config = dict(
    model='sound classifier',
    dataset='telephone keypad tones over noise or synthetic speech',
    hop_length=320,
    input='log_mel',
    spec_augment=False,
    norm_position='sandwich',
    mlp_ratio=4,
    dropout=0.05,
    expert_mlp_ratio=1,
    width=256,
    loss='cross_entropy',
    optimizer='muon',
    momentum=0.95,
    orthogonalizer='newton_schulz_5',
    epochs=30.1,
)
Rows from block 5 of a small sound classifier, named by matrix and row number. Rows with one number within an expert belong to one neuron, the router's apart. Each number is 128 + 24 x the weight over its row's rms, rounded and kept within 0 to 255. All counts start at 0. Numbers have three digits each.
After each expert's rows are labels from the 100 clips, of 14976, where the router gives the expert most weight on average: "strongest on" is what is common among them; "band" is the frequency band that holds the peak. Only what is clearly more common there than usual is listed. The data: telephone keypad tones over noise or synthetic speech. In brackets: how many of the 100.
# router: router (model.blocks.5.mlp.router.weight, 32x256, trained with AdamW), inputs 0-127
# up: expert up (model.blocks.5.mlp.up, 32x256x256), inputs 0-127
# down: expert down (model.blocks.5.mlp.down, 32x256x256, transposed), outputs 0-127

# expert 2
router.2:170091123130137069150120159112138095173111140143126121117131116119092134146114139150117159126146102130107109156098109112134154131114121139158117149131160128157194133142132145081123155148152127068099127108164129072125109110118143123100128094135098159145149110178126131132108158164137129083111144110118110127151145179156138122111149108099113120097133132138091085174143124120100154120107
up.0:109089146174150143139140124159116123105123135169128115116127153090084120135139135146128121109136138128148137126088138155148109083133141132158131120139176151166147186133123167126121134176190153062112100091156136126096122076112134151123160161132120129157150141118074083137173115128127108111167094147134104125110146105116120146155090154151075119107113144139134148153144086131134128070129
down.0:144135189087110130135139163123086126180132155119146144128139109122134139090117146094129112125150105127126119132161122111072145117124121125088155124141098117115115120140132134122120135150125127129107094198089154120145138098114141140142109119134107122130148148158159130128085146152119067137104141100110133153133160129119141111116131101126130118147102100143078108129105143111131153136118
up.1:111126126122111141115135141122129106116148122124132117178098155154111101063075126133115083151108125196132107114145151125097128109132129092157134100147130135173129123104141155135166132083131119196138110139141140111120102071137121110115126141164142128179119175113147170136179132110124089110125100096117165111146154097100099126147152151139174124129116114096115107125133125167100137109113
down.1:065137186185131098132106173154152149103146153134126145117165155102140166132107157116112139120168094090149133106121137106141126139124115172131145139122122168092104095135097111109118131130111110121110087137102121136128167099108136144102145119113132120074090119138104166132117117141067167114081121121162052160140111106106078117076119130114110157118137127146127162145134100127154144145163
strongest on: key "9" (100); last key: 9 (100)
band: 0 to 250 Hz (53)

# expert 22
router.22:098152166115150114133098125116117147138141178105144144126106119118131098124152158085130114114150154135099108114163144159101107148146165155113125120094110089144107085105121097126158092164181163160132145114153135168109174109122100100132117129148131119092103120099104158155126094098152136152169102119158175154115100129138150094103112143153108104137151129144144154111093139112113118171128
up.0:123122142119077131130138118121167114155116089142129117140125137124124122113125126145135128117118124125104120127153125135150112134136147054117146106183124126106178195132112112111135125086115193163124157112132132083072130135142121120130115129130146131136147132154153126103108130151083168110109144116103168157129138116122116127141117078122124076129104159110142143162131132113150157123098
down.0:125143116174109152145155165131130132108164152128140122139118095153141138116131117149086184119135120108120120111116143141156126118108137048133114137124107129137122156126148128102119145100104108136138102088065130179107114093118125153147118159106134128096113104136125108137139117133126124114132135172120109115137175118160139100158142125152137128110154181114088107152165088105128127121117
up.1:170114116137142155132118087130130114108143118097094101112162134131109144105101114117138136127157143081140102104169096130124160137125184132099116085135145148161164161174108121132131133139101169117112131141149168128125095119117099164105131130124139124233140195150119137149133124094162137179147133116130125117143158092140144132088146177128111105132142128159122126111095121112157123113152
down.1:190171187087134112148163130146120170128100193147133099114135132120140147154118116104130121137116110134105120139116125100142143131136107077141151136103141134092128111119115111107132104152093117085102125133103143180202109111151127137127129116109149132137131144107154122141140135101096080155123116108148110125129143142055119125111134109160136145116120147122149146121165137133140141102131
strongest on: key "B" (99); last key: B (98); number of keys: 9 (30)
band: 250 to 500 Hz (79)

# expert 18
router.18:120150162156160131136109161114131107135108154089100173107110161160178089111112116120105134093161102109096142152151107126097171127154095143113089137166132162129130121143085097136143090138147151097095150180115162127105149111105151156138110133123115124147094131139132159152093176120097138133141163133147121164096145129149141140117110119109162147114092113171135105104081151104147142156133
up.6:164120088165162110145127097166125093164140092114122153171094084114159101155114151146126113148102132135117113173094148135146158103135086120103137109101120121129129180103117128142170122115142097120124147146167133079118171130117094157105112099119110134110148147138129151156132144101141161174162157152158125116136110136124055150110107154111139146096116132115136102104146158138145158114126
down.6:158123147113119119167177148115126075094131139145131152149115163098132127149132099106144134110117144116076141143165117128050104136129151143105112152130147136166131182125144100149133131120085107084115150156074147134114111142167107134119161118133141114124141113114087134110142099156062102126088123140079122099157136159118121110131135109178126156132114115165105111141183158134112094143082
up.7:128107097111101169146144122116150109086116122125133142121144098165118130073119155099100101130151134159133090128136167128124157165132087096103160159155130147138103156106118126155108141101120146095151157132146125157113099133160157136105133136166151136150157148149111126134135150112102121133139092100145189126144149122092131138112126137125117144125092108134127109152134138105161143111137
down.7:127152195152147088120103144124173135120115161117131151146116141150128136189135120128139106137145131111126135123159116136089145125129146164173108150105140100151138091104119134123112113159116130132113112112097088133105156121075132127130129145108094131121085114154039160117120140163161174128137147160125114162108120162141144139106131110103143137125174105168173124121073107151130109129140
strongest on: key "A" (100); last key: A (100)
band: 1000 to 2000 Hz (44)

# expert 23
router.23:093159177102104118126119155123080153136144152121168111137129089117118103119153130079130145125093140167097158117152101147156140130097174117139166119168130116152150103137109144132138120142089123156108107099103151125132145111121130112132116097100098128089117117126141160153106150099142120122129101094175098154145118121120136121098100092109098113122158150113146143118093078104128160126124
up.0:126103116131138142145128103134152081124130145125091147098163091102134163105157122139124114106111154098112119152143127135100141106140141140103105136128139110181113129204102093108096137160102117116090157122140082108145130111159118125073121101174143129144116160126096106138129154078130138098159102123144108129107117148142093116128107177159123119111116136154102092102146123101118188154137
down.0:123131094130134147115120137100149151142120141123110109111119188102135121191122187184169101147164111135141123158111153118035122164138108120130138115107086137110128099101127121118133131150160130110128112122175155118076132078097141128109122130116100096167142143134167122123128092110167141133155152126115131125110110116136171143163103115109127136143136101130091072130155125147091114175120
up.1:138118109147134139143162082153145109097114136144137110108158107126156208110100124111121082114155106156094117114114160160097124117141132149093150139099121121100143174112159133141166161132149121131120148148153110152145107135173115146136131122141168098142138174095096142102150087139138111129142119124112098154106174139114135137152124130095155148144140145109070126110148133109141122105167
down.1:122121121117145152139138172135129133167127144093128095137112116122130135101142090172090070147106153115169123097105143082055120140148124096139129118124112124125105118181137097113143133125105130146148149116129087161160155134125129131156110145117173096167137104110165135138101161096124127139108126144128101133141098114159111126158128116127146120139114190135166164075109122138153106166172
strongest on: key "8" (98); last key: 8 (98)
band: 250 to 500 Hz (44)

# expert 26
router.26:109159098150143171109114107130138155129125101076100122152088134164122118125149105134160098168136131145154130120151106095116103156122101155136152133112092119110083132130110133146098136123125138121133114136077153147103146168112099157152113133135118112165110141126150129165145098127149149163135105115146098134132108066135139136125102132151129101175177105127177160107091117179128095145151
up.0:144136102123126107147098147118165080156095133109115140092134108124129157124171079184159134128105139144133099112127176129100092133119141137146139120150155124194163087136158142166090127142101116118126084150145144102154163148155158141108142130120154112118126109132123129119054095134113121138134108127128111125151127104145131106129151115124107135142116104158116092131090140119161188107124
down.0:188099126100095150107143074100089175113112114126153161089143125162160128077120101063116140115133145127101152130114136131117113095133109135096145142089139153101131157110101144141155150173147137105107206136128141152104144175091114104149103143097153136142128157149158156120154127135146117126130150105142145149108134160154148136132116167127144104118100116143139092136082122105163152090098
up.1:109147165113137115132140154128144130119164102139166099128101138106126169118102145128115147123098122127148095130117147148106165154127123123168152171164131133125112131145119143150178130105087145141101105102149109133100079099148121121131143127136164116063120188134131120129151124116172128147161092104100166115164158083186134111117161080114093130122121149129088156126168124123149158100136
down.1:148165120138174101168129146138082079155144145182128085131126111122144130104121105145101093142118146126110105135124173155178117149132146151165156142140102110128169129143121140114117167076109115048114152121126109105108142104131144152128132136168114132163147130108141154118097146132156141140120130152114164082154126154118127149158132130136120146125096156118076121113166129122119143108173
strongest on: key "6" (100); last key: 6 (100); pink noise (37)
band: 500 to 1000 Hz (35)

# expert 3
router.3:116119124137160163167156155154156162101086088140098156142103154133148147131149105145149152152159108109124155122121111111140078131153116153123114134114109132098109152133116136112078086128112141125135127151088113105124166143112108170104111116150101089180097151105167105111112130121104121110143150159148056141070140092119136114172148112170178145130114115137153152088152135159129096133107
up.6:095119137106146119100116136130104163094101116153161098181129126135060140086134156156146138125147093147151141181119126137142167097151104075133167132107115129160087095147099136088141140146159132135134127127163153160189137148131163070144142113164111148105135119127106081105185125095174110147143077111136147138129110133122115138141086112141156151165105103117104065162144102146126131148094
down.6:147096172211131118116142125110129074135138112143113122098185099107122090145140164129145129101113113130130145118159132099142100124134161135100148150135101120157116158127086101165126131170176143100115187121167116158114154154156127131160123121128133123083100139151106158103125120171104178143120140108116173131130140140131140117141126130098108095133121114137108173117118141092133153124106
up.7:144100127116107110101136176126073115053125189119140148112145125171148153113116148128143161118108157115124140137140126115141127108131123109101087169109106133117082146073191099133091139115169113140148153131112143166114146143134101097097126113141141138112113117161096129111141109089111107114114130100107117106177090124149114127115132170161157111115149128112144159129122133106079143159120
down.7:093148119159137110131126120108159069126117104122108111138104120141130115116156132145131125131112128143194147132195163109114161178162166115149130125146131133139119159098078120127132129151152107049078113126132094138145133147145130162158113118137131136123121117107173130104133138169115151136088118123127139132098172107106101107106131153115121140127136123129115123118125159155140068126094
strongest on: key "6" (100); last key: 6 (99); mains hum (53)
band: 0 to 250 Hz (65)

# expert 16
router.16:145167136100135119107085130119120160144138152165128092173098169109107069160109153146158123138125135143117099143176151152134138101128156090142123142127090140149155129090129185092123085142101109134127132089083141155108160119118113068104100115103113130159113093135116115110151111125128099149119117129095162075155127141109152135120157139114152144106164137100135130142136146139086098118092
up.0:138156137133130137124144095109112126135130145129125143084123113106108150111131118179101111118133119096105121148129132114117133111136137080151108074148126152161162154119144166096148140125106130038122121091149154167144084128140169116126151122086116149141130144162160097103136096156145140100180101138124082106175138110136148136186143117149135121113123167103124117156169123134105136104097
down.0:101127136112116140130092125114113169147152148141126128123148138149149106149126129089148153124112130149112111113117132114045128148124157171099142153129152127109114106115096122177125118177162135137129097161093134104102165091136134129115142133113144127157146125110140143154161127129139148131125128110123160140116143114136131110087115108134125119126140133127168117120115146109133120166153
up.1:137071170098091107120143126127078156104162146097158160131086114176130133133108098082121154104111138098144130161155133138120104126172141102156114108125093152075137153124104128110139161134144112146100118140137117129154082136133108133146131118093112112153122168167144166149081111123080105101124133095130108110186151109162121111147102127147183121182141131129084092117152116112116117161133
down.1:120135112112140118154116169140072115142157121132138090108151140104139126146123168080113098138110128108124135144121116173079151135142098149145140139078150143117112162145122154143120130163092124076153148151103132138146145123179115095095114114129132117154095126109174120104149109137091090110144126145116129159125172164165091124130132114128107150133124150133155100119156168119113112130155
strongest on: key "7" (86); last key: 7 (74); key "C" (54)
band: 1000 to 2000 Hz (98)

# expert 15
router.15:136146161158181140131115092098114088164116173112150172119105119142122133149145148151114106103110140166132085110141119100083153125096147121110135106195177087153129101119130108127153158165170168086109113143141153151102113090109141125146154141101120119092144138155098129139080183133162118141128102099172108154137105131144164138082121075142130087153140145153119113141102111109156160151121
up.0:116113124174182124136146099144125123095150126135110107145151141159138124089147138095143140133155096088106184104165121137116126149149149144119150169134118153147181146153086108135151113128150134130121124133141120115077158148131108113108100130170129141139134126132147148140128128144138138130089119107143101136135101141131134146115135159141110141122151132117152148128089141111126083125120
down.0:198136102086101124128139117112077125153076118139120120099135151110137149086139124109158079113135118144111107129186136100067136131144127091080134145133100137159138134135127118137125105118074132088084174124146170143132124141107136138125139126097124143125151135145087103116105123129090138128149149095139134124154169131062135139146135138118120158120129104147113066150076136119158148119136
up.1:094129108126150106157142158137129118117150152104136138140092101098133128130136098107121107106131141146123133131063140127097116144145175188128126096125150154159097104150136133131143134173082124166149112116138134127142172126132151119076099157134170112111102125128104181121118132128117149128092105130136190118105107103097092119111090150136167155117132130098128121135132115106155136139133
down.1:199136085145127109160107135134138201142113118146128122132161173108153143137141118148167105151135138107113100099140133133217078147147118113122177135100097174107133135121139131130111134114116119142138110114116127125135130147111125139118148144119119147132150127127146109107158122137146099134133134080166112149107115086108101145138125135135146146126131119127100127118146127144109137102139
strongest on: key "9" (99); last key: 9 (99); reverberation (68)
band: 1000 to 2000 Hz (45)

# expert 28
router.28:145116129166158104148127114141149139115099111124103092148158161105161158132092112124151176096143121089142112142136136103100143133145109176123128139128187145116161138145134118136125114184142160118107102126155111077126149102119117161118168144131147158140128168098101110102100171165111146098151170165101139114084144111127118124137151173113135103085123099096149129143121165152110128098130
up.0:141126171109119147135115113121098129152105136143159145138145124117141127123126122108096114117096150091137134124165169166125150120085176151130099093094165101127138100090148136138160148120148119130113131169098110127127121152111118150094134133113142116101157145120161112167138142116159112159097126082152141134121101142092156140134102135105132079127096068110131048133075100114155139157151
down.0:192121162144120119098154169142109148128138131136132134139131136135128114144123138124145128128139105110129150127133141125097132129165121067125130137140077137086113148139118140147110152151100099071122137145071111148133148106111101116166100124125110116153129132126123125105139105118052101079125113117127136150100181112094132117125136111138169178136115136173164109121187138131103134090119
up.1:091200145173106142153097165159147127145105112116084086158114128132129149123152099113136112108150116139132120139126113129111114116146120156152137142131110128080168178134128106094130100141123105160127102105095127155113150104149129149124120129130162108143137104097113129120152115103132087122146103157107092131142097135113111181148108140102138099135122137116088112124078100156156175120115
down.1:123131087180121121101104100120118118136132127122120103164163141095120129182117168182172122111124136137138092121163091089144119140137121145148126117127123105133122123157133116132153102134113119180122171116110097126154127084142134145138129161131146113105130124114072101136107149073172120139145101119113153164127110136104146143128119137113119114134134119145135126138127183112134153134141
strongest on: key "1" (100); last key: 1 (99)
band: 0 to 250 Hz (58)

# expert 25
router.25:152163165133152100082099155142126132123114162132119082139151152128162089160085095118130118102182109110164134150133173150102111103106123144132109123105133138134160136107145087127127110119123144090131139122155171119137111081121125117132134187201159173119141073110121155104136132143121138129072138138099131101152157147103145103128130087142139166102133152132126133185130157160130128119156
up.2:126134099159153126145096143125129172128141121129155115162134118090133129146118142145196128096106163078106115156109095148095136176106149148139149084113134114108138143165097124110149113131073111149107166148153128124156113104149152155116120122134164102159150133132133138118114158122135123118173142152123114132144138128106129091098134113148128114137114110115108110128114129124113113087131
down.2:132081204156119132114074147124167137152121147093123161105105092166135112161139115130111111129157121124129087103122145100089150101115123163138067154137145137123133106138147108148176128140174125111114097091163138116086158082117113127134120146159137137092099125119153113144127138116150167122093150128141142161116098111111112123115100133144166099122111070122151145136083130118179141160130
up.3:114152128128132111115129128121128142187166112160158119135158108143184130089158108104084151150139141154126143134131160134120153140118141132144098190100086137108126112145135108115145129141126089164115149103116148116118074162127128158144151120141097120171115150152148124116142141118130143126133105110184067136088122119146110156103136122168133137131113126108131111132151118128100100147150
down.3:149123156133102113130100192139159099099098202126114174138141095097132145150120147178111122145104116137151168130138101126148134085096145144117140130141121129128137118118125117099102129149135136125130148170137148117129139137180131167121121114148143129102135106115128103149169125084144159142111133155133127144132128156104111113106123158151112120135137144102133133128127075145139119125129
strongest on: key "B" (76); key "7" (56); last key: B (56); number of keys: 9 (44)
band: 1000 to 2000 Hz (100)

# expert 0
router.0:120145106092114119163153155152131135090142159105121143139147173072111150098143098139144135130108124101088128136136110150113105164129132151105159135137131103121075112145116127085125092134103113123135110134118114144178150181111092125098170130138139103108132119100132142129137135125099098096159112129152088113153116177108082102128113121165091177126125161105133094102166111148120150131113
up.0:133134124112096133136140137092121129109178112150140138148120071167125132119198119115096101141150121151119143122056127119135121129147099097143118126129129123140144178111103140138142121116119139117098159177161142133093095152144140111126085121137117126209098135140150127152093120118157145134091135108106153144103078128145155101133090189143158136132095114129079102114151130135138095148110
down.0:122117111134112134113121138119125125201113151097128118134120148116126114142126192124140148122112139106125125125181104126158126158097146182119092115138134156147131037158126155140127160102133139130145074122107089127132159083129150151119140133111124108093162102125099104159106150123134139122158138144116089134135146138156090166096119099096128141126128106136141175127093129131092135112167
up.1:118150150161084135108149117120131151101161098151115105102136081113143174141101126121144152143131168127127100143152169124069160093137131106081129099139118136060129122113128158139144130131099152128143138126136149100120077113145154093134137141102135111130148100146097139088183155118162163131122094150082135125135110101128100184129124085142137133136121105110122099120164123102110149139139
down.1:155134059148132108108118127122163155126134143124132105130108102111126136161109222160101119119101140080104109137154141140110112121112124186114139139126132132149108140121133143131137118107145105162140141108172116109103131134141130161125107136132122155173139115111157115176150154174141157130104125144100177105143124107176137141111133132122145123108130107171146098139086096110131126200131
strongest on: key "5" (100); last key: 5 (100); first key: 5 (37); number of keys: 1 (29)
band: 0 to 250 Hz (98)

# expert 31
router.31:106146148123106114147109121126120140097136124161147120139118118101172118157126137174138110071107137141121077150110129153087148131117118129162148133158135116157104128121110150111156141141124102141122098145130133117135109099168148156107171124095172138126120137085110126117165121127121083133107118098140116118134104116134115126118118117142120177102141141138089146141166122111157148113107
up.0:131133124146088111117116110108121122124163113157135125160156170158152146109125133133168100122127132099138137091176139162100114123121105149133140097115129119103118106125143140097128109135142105160143132163142141104133146147108137120172118147169170096118131128158125128118094132134114105138071131153136177152099095122121144148155151132158156109094139128088138134168118111122129120128103
down.0:163130114134152141124161110140093097148165117135128140131142133107121155164156091098110143140095129115147161122084137129137106119135142079165133156161133120175134198144125126138111133136120146023079089123160105110118114140123096126143139122104120116112146119109144116120121134098130157158113130109135131114135147160121094125118129117120086148144109153128106163122184142109161149112119
up.1:171110145083154147091099168154088118101133146119114152145135116105145101112101136091109137138109140136113120135099114146149117065091114114106117134122154153106128164114132121165098117080182123106161142171125142143147113103171098131117169113153132169096110113083130118115096120115060127091112156117118136094147126149165180131155144147097167142079135171130172129109175103123128139128135
down.1:176142162147131122153122074106167146085112082145122102131150125129110149119138148130140128134123153116142093126171141121137117121166144135138133119072096109145114141108083124106131129113136118131107137140063087144154125157132139144112122121132130127142137111087174123111145127099147145130146120141099108168134148130117127112127151101167125144118104077110113139130123167147116085116125
strongest on: key "7" (100); last key: 7 (100); pink noise (37)
band: 500 to 1000 Hz (41)

# expert 6
router.6:131116142149089128133153164163135116123165124134115109143155101128173140116150122096107139165128124111147188169140119161118098090117119166159095146096142155142189151143104126133124187139082109090103164120135113062144145149131091102103103115126123123149120134102107144132140113124102166113137122141120098123103169131143127159155104183105155119118101143078090079094152139137147107118141
up.2:184101115127141120101134147124113132111143123089094138086154115161143133128089147105150116131136119174134087062087148118115132130138142129119161140144131091114087135109122128158166116118124173145109132100128150148141132181098170159169150119130151145058136095185134155107117163137177127131128114127133154128154103100129158140088123156114120132149105096181137137123072116119095127153097
down.2:115120094126124101143150145141143142101097121131132180113120146121136140071103143127161173127136103094127153145187107116214129106152121141091144131135128138099090143130144163126102090142130109174153140144100129116137129095122134152131140139156142131096110121117112119122101127192140090135166117141104145138107103130122120102166135114114121144105111166131088113126127122156117144116129
up.3:145101115127132176113143080145114134138122118139177160128142177080124141157110119140156138151123117140150103141174153097123114113127122110146151161105114154149106154113160109107171097134089142143161106135107094131131115109125117145157148157147112089121110128125136044133143106136117138142103095105143093148184122115097097131124149121159128168128122089149088145142161137121148115143111
down.3:102124133121115118130148165114147097128118108130125125115099141085123144101106146120152093119081112115125132117142122118103153123176096144075149106148131120092091123152148119155137117125127128178121138102107137115192126128111124153137102153129153127151120151137124188087120135119144097121138161159174115140122108141106135106141116124105116084138147158124207102095076104109125154129140
strongest on: key "0" (100); last key: 0 (100)
band: 4000 to 8000 Hz (65)

# expert 27
router.27:156168125140118151080124106126094088127128155134141108153140114130133118129149166099151096109101169145124123125123153151157167086139149128130138136130123093149170119107148132129155116135171110150122173077163132160109128131145129108146133122114137137131148133119084112135140139094146138146078094091151164128125120133101132165092098127143132100139116171099136125158116124104090142092158
up.0:170075142114158111104123147134163139128133089101106144144118087138148123108131171094116131131092121114141112153112111124138113142133150139111119063142114156155115121145104132146130109114181131159129130151184138120140087125126113134140109101155147094107140094135108157151118102113136141139045199146125141134122162083118161123117139135114150122136158137093143122126118123134141140117142
down.0:142131171171121090137108141124124183123128120131140140113119112091126147143136089111165119131147144122135149139097130133171120083139121138108154131120141131105110126105116163128124129149106127123117167127065176115097152090092106113138144131157115130121135120088097162138136092087096111088178136114153130143122190110138151110144130083114130121129116159156189138120169118128122112184145
up.1:158174134110112114120142206124139120104141160129098140109147113129140171132123073147126142097105087096118146150128164099110164134134112127112124160134124136112153099157135069125115145125186116148102151110114133123147130111119122098140146161159143141097110082156144137110134135151138140102118123149121085117157072130119087081142155141103131152102135155123117112151126142118145125147143
down.1:131138134168141123124128111136152127118119128131135122194137159128122115110121145141154079111145153114115101122166112121114100105130123091112158114133114100134103102121159104122126078144121145166111125136117128104123153146157121110127128124118167146127153128128087145144113131127118122126128144144138121133133113127098086119111134127168129127112131168164114122135147089136121143122103
strongest on: key "4" (94); last key: 4 (79); number of keys: 9 (41)
band: 1000 to 2000 Hz (96)

# expert 7
router.7:147141138120095116103117119103092091122158154148159147122152101139134118164161114135153115117106132161128148120115161159174156117129144139159112164118131131151171126108113165129138164170108084137114122094136130122128125154125141085127129104095087134136124130161117110145192090097152141143137104101138151110149106154113114177106099128149151122149123112094113087139152100098118139146115
up.6:129143114141158121119120115131120119097141120138147137147139157129123144096166142151158142130109159121153149124144109155154132110153137093157166176119144134135085152103122134131132138166067120071161129110092125138130148152138086166112135125117141128154136158109103087154133100115072125160242057092143142126085166137115134118149110140106125125135091115097137156115111088137119107122149
down.6:131122117177108107104118099130109158172131130131133099136136103127127126118125120102116108122111125129150119139138165136173155175125111120133115122130120147104140067105160123140134126128173118206103196145160143116126122139149144110111127132106142135147123130139082112124130159132198116112060122159122141110119116164098139121086130141106152104117138120136157122142118128126146185119111
up.7:112121139133092108129149160136143141136140126140155107152131147110130141114152113101104152114122162096152165129132097135129117117141105134151102148134145147139075158095120102114159101180109131089087134088124122144082121111131091141126090131107106127146130136126108135114100128158143120104146134212130145126100138128092154137153140173164121138144139103140142137152113062130115115107130
down.7:176149206155132157077136141116151085179113126113144127103158108114148125116130083125087073114145148136107106138156108153085126094132122025139086158080167084107131177119163130148140127100133131128127197137101099130133084076148123123123126126114169140142151146135157137157131117134111114122121133145142128158142140136144151135130139089111123117132100154106142150132131171122135156112161
strongest on: key "0" (73); last key: 0 (70); first key: 0 (32); number of keys: 1 (32)
band: 4000 to 8000 Hz (54)

# expert 9
router.9:126120113138129123136139158141152148167120090113128079155148143147130109110109145121122180159134123099119141176138105103137092146135093118097142154143130169085118151170104126127085121096139097123122170154115095103142145147155104161121113127157149120134112154121134128118128156130109157128111154145112120167117150152106103107145136149102125162122091120113154091109141112145125118118172
up.1:127173106113101151143128189105131125079108135133123179135136148144102142151098081151152134121149099131109134116155161149109100119124154105085132127143123100122130132115146119137106102111144087117120134167115171123120150179122122139110148124097145120097150107132162132142193137108113141111196107098168142116134140134094112111112122097146132153126100144123110102140142104117112135159112
down.1:079101118197125142099148122099113086065142125121130123127113127115134116082148122146116127133131145143124141135115129111155110131149120111082190117135069145112107127128122105126116151102141119147137173117110142124121125175088139142108107129121136129137139128142143102115133109115111050172155108145173140133102124177120130120153128157103128142132140051094122092116124112117145163139109
up.2:152132117113135132135111129147121159155154093150159109123137135147144130127168169127104140162107106145136173132088142128147111135107164121096152130116104104145101154133099125143106127138133126109105110097132116101113155152123140141140161138129113122184184160124145131202131108100173137142108159142137105146120127123164164103158110112106145127149171126135108170137157103093137098154142
down.2:136125170091131125135110122111167141140147176123123147124124117116140106106128124106108127123116142140116145102170089108053167134134115119111106146137108107144153137147110118112124116130137126065132177110107114162136122114124134148145094114141098139079139129141066155103100176159077124082127095098117136108145149129107108155093126136096131151127116113145143131141104158126146100121134
strongest on: key "3" (100); last key: 3 (100); first key: 3 (27)
band: 500 to 1000 Hz (50)